config.toml
train_examples = 145000
image_size = 48
encoder_head_dim = 64
encoder_qk_norm = true
decoder_layers = 2
beta2 = 0.95
eps = 1e-08
max_grad_norm = 1.0
weight_decay = 0.03
Rows from block 5 of the encoder of a small masked image model, named by matrix and row number. Rows with one number belong to one neuron. Each number is 128 + 32 x the weight over its row's rms, rounded and kept within 0 to 255. All counts start at 0. Numbers have three digits each.
After each neuron's rows are labels from the 100 images, of 14976, where the neuron reaches its highest value: "strongest on" is what is common among them; "colour at peak" is the nearest of a few named colours to the mean colour under the peak. Only what is clearly more common there than usual is listed. The data: dead-leaves pictures: piles of overlapping shapes. In brackets: how many of the 100, against the usual share in percent.
# fc1: MLP up (encoder.blocks.5.mlp.fc1.weight, 480x160), inputs 108-159
# fc2: MLP down (encoder.blocks.5.mlp.fc2.weight, 160x480, transposed), outputs 108-159

fc1.297:072144157120162123108140119091100091148107150140088131079174129113110169177136180111097129105110163102171149049130093063142131132106103156059149124167131108
fc2.297:121138098148169183131108136152190106138171150113179120166027150126112152087119156068143159142164076148155141139113139149214101171100105148130075083119134089
strongest on: cool (68 vs 14.4); vivid (32 vs 14.3)
colour at peak: cyan (30 vs 3.4); blue (29 vs 7.1)

fc1.457:131172186137187156131157177076123134098140124149143117123103111154131153124124120067097139155100101095119093125160115136143156128079126118097143138132092081
fc2.457:094121144117074134104127172122081142128126125150128103076153129101145121192142096217140108018082145155106113155159145131068147135199113117148135127120140174
strongest on: vivid (94 vs 14.3)
colour at peak: grey (45 vs 21.5)

fc1.402:140143170155133170093119105167138110160103144180110104127126130105116106096119138083101105079092088122090106096141105123100100101080087082057102057096080125
fc2.402:060121156136030211163118141141076131111096109143160122124085112163146133122125149062131098143121102114115095091109128086179116124134134121154091079137108109
strongest on: shaded (92 vs 50.3); vivid (88 vs 14.3)
colour at peak: yellow (37 vs 0.7); orange (27 vs 2.7)

fc1.68:127103180107132094135140104116126102109134145140124079159167093152118101128126116126149158164138093114040140118132100109133088111075116051078094160106104116
fc2.68:070071122083066177123083169109034141099084100133132049132092105135143126101141171154120121135106198135078089131079090066111136125139125086126107079090146173
strongest on: vivid (100 vs 14.3)
colour at peak: grey (55 vs 21.5)

fc1.207:112123160127142164019172133071119085104132135144156106149095115123104132078168106083097115180152134132136104089126112097087119153024136143027078103114146110
fc2.207:174138158139055097090133149072091158129121129136132117150150146133092157146188179081146122139154132109131127118127153130099037147099147135134107172142093112
strongest on: vivid (54 vs 14.3)
colour at peak: grey (47 vs 21.5); cyan (27 vs 3.4)

fc1.43:142127178104141128149122052115142090104124149148126105134125111209107104073124108116133149178154133092097148136181125048127120087116102116101120117143102155
fc2.43:145097116121115119155138129120079114090130152106133102162112134120113117133141128078123144213124165099121136142178095153165222115126100123116195173107138114
strongest on: vivid (73 vs 14.3)
colour at peak: green (31 vs 6.1)

fc1.282:085140071113124054143171130147133089110127143085097092093138129082151106112102066127144189109121118151122056096111043108112128147073134102148161109143147085
fc2.282:138147148148114188190136131128097144193137145205128157163166117094105143098174121172130128111093084076143126128120168127072122101172169155109122099169075098
strongest on: vivid (92 vs 14.3); small pieces (61 vs 33.2)
colour at peak: green (35 vs 6.1)

fc1.281:066166077146153146169150158162051129142140147151140083113148120093126075192071094128129119138127117170136130124102176173085127054160084144138124127126143111
fc2.281:160134103145238135109122156127127128108147147137159173102106139130148122091094220057109149159111051164145130094109146154220084179095140097139106109151106081
strongest on: shaded (98 vs 50.3); grey (37 vs 14.4); cool (36 vs 14.4)
colour at peak: black (51 vs 10.6)

fc1.225:065142140080090098167139143145122153101120076117125076113108064135084099094116140120102102123136071145088090109095116110142081116115082114112108141079100112
fc2.225:111099186129003131131122112145055138122108100141139138125109088112115138082105171100125080122143109100105087110086140088149127154133107091136136130139110092
strongest on: shaded (78 vs 50.3); pastel (33 vs 14.5)
colour at peak: grey (44 vs 21.5)

fc1.469:111165128070100058155162090145163132096146128090101117203161172103101118088110080127144085166185122115068132119123128101094186077171078123115116168142107078
fc2.469:178154126107133131119133129082152138186177141161129145116169150152127130151165132124153118115023139195127180079152142140064052159081171174136171162124127105
strongest on: shaded (91 vs 50.3); pastel (64 vs 14.5)
colour at peak: grey (68 vs 21.5)

fc1.368:115074181141157102163122090105115120113115156113110088137160090147142119144113143143138094156119155115134160080085137130123098091106138116079101066163149174
fc2.368:186122120123177158075108170066184095117129158197113111030153140052105127103147128111119121130126078113086148140125119161195127144112074153193083180113078150
strongest on: cool (53 vs 14.4); vivid (36 vs 14.3)
colour at peak: blue (27 vs 7.1)

fc1.267:157159150147107135140127136125120133131122178104137064120142079117084137086107138128112112071089083131118115092126089133160129123088140122169114081109118132
fc2.267:144108187145022105134123127163032157152125113163129124112139077132103147084101142128154081120102115146097108148121157102149139164114123115113113099124143128
strongest on: shaded (87 vs 50.3); pastel (45 vs 14.5); grey (37 vs 14.4)
colour at peak: grey (68 vs 21.5)

fc1.287:164124130091078074117139140105172098137135133103082117085153093056093130146149129112132092097144092093111107075144119138131112140127105101123103143133133114
fc2.287:091123158133071083136132090153096139109106096068121154129016118135164122135081175133148109101138116142122122122108129082115142173155139107110160100115106112
strongest on: vivid (83 vs 14.3)
colour at peak: grey (43 vs 21.5)

fc1.71:179146064163130105070137106149182155122124147138090179084132151127121161150080105147097127075115150122147151142107138148119162132141128160156066145154142115
fc2.71:129147142160120107148126143134116138131167166178084127079135180132124169175124133158167150065107088171131131147142113147116100177121114148170065131160169119
strongest on: vivid (100 vs 14.3)
colour at peak: purple (46 vs 2.8)

fc1.359:126182110158118170149098134170161123093130116157113106194118138091118086149125125080091106120087082068089096069061124150113110121079116085099126054109071110
fc2.359:082124154118030212109113172156034126102113107123104101091116141118123124091129161104135110110130096104122122110153123090163130107140130126147082097128082087
strongest on: shaded (90 vs 50.3); vivid (76 vs 14.3)
colour at peak: green (26 vs 6.1)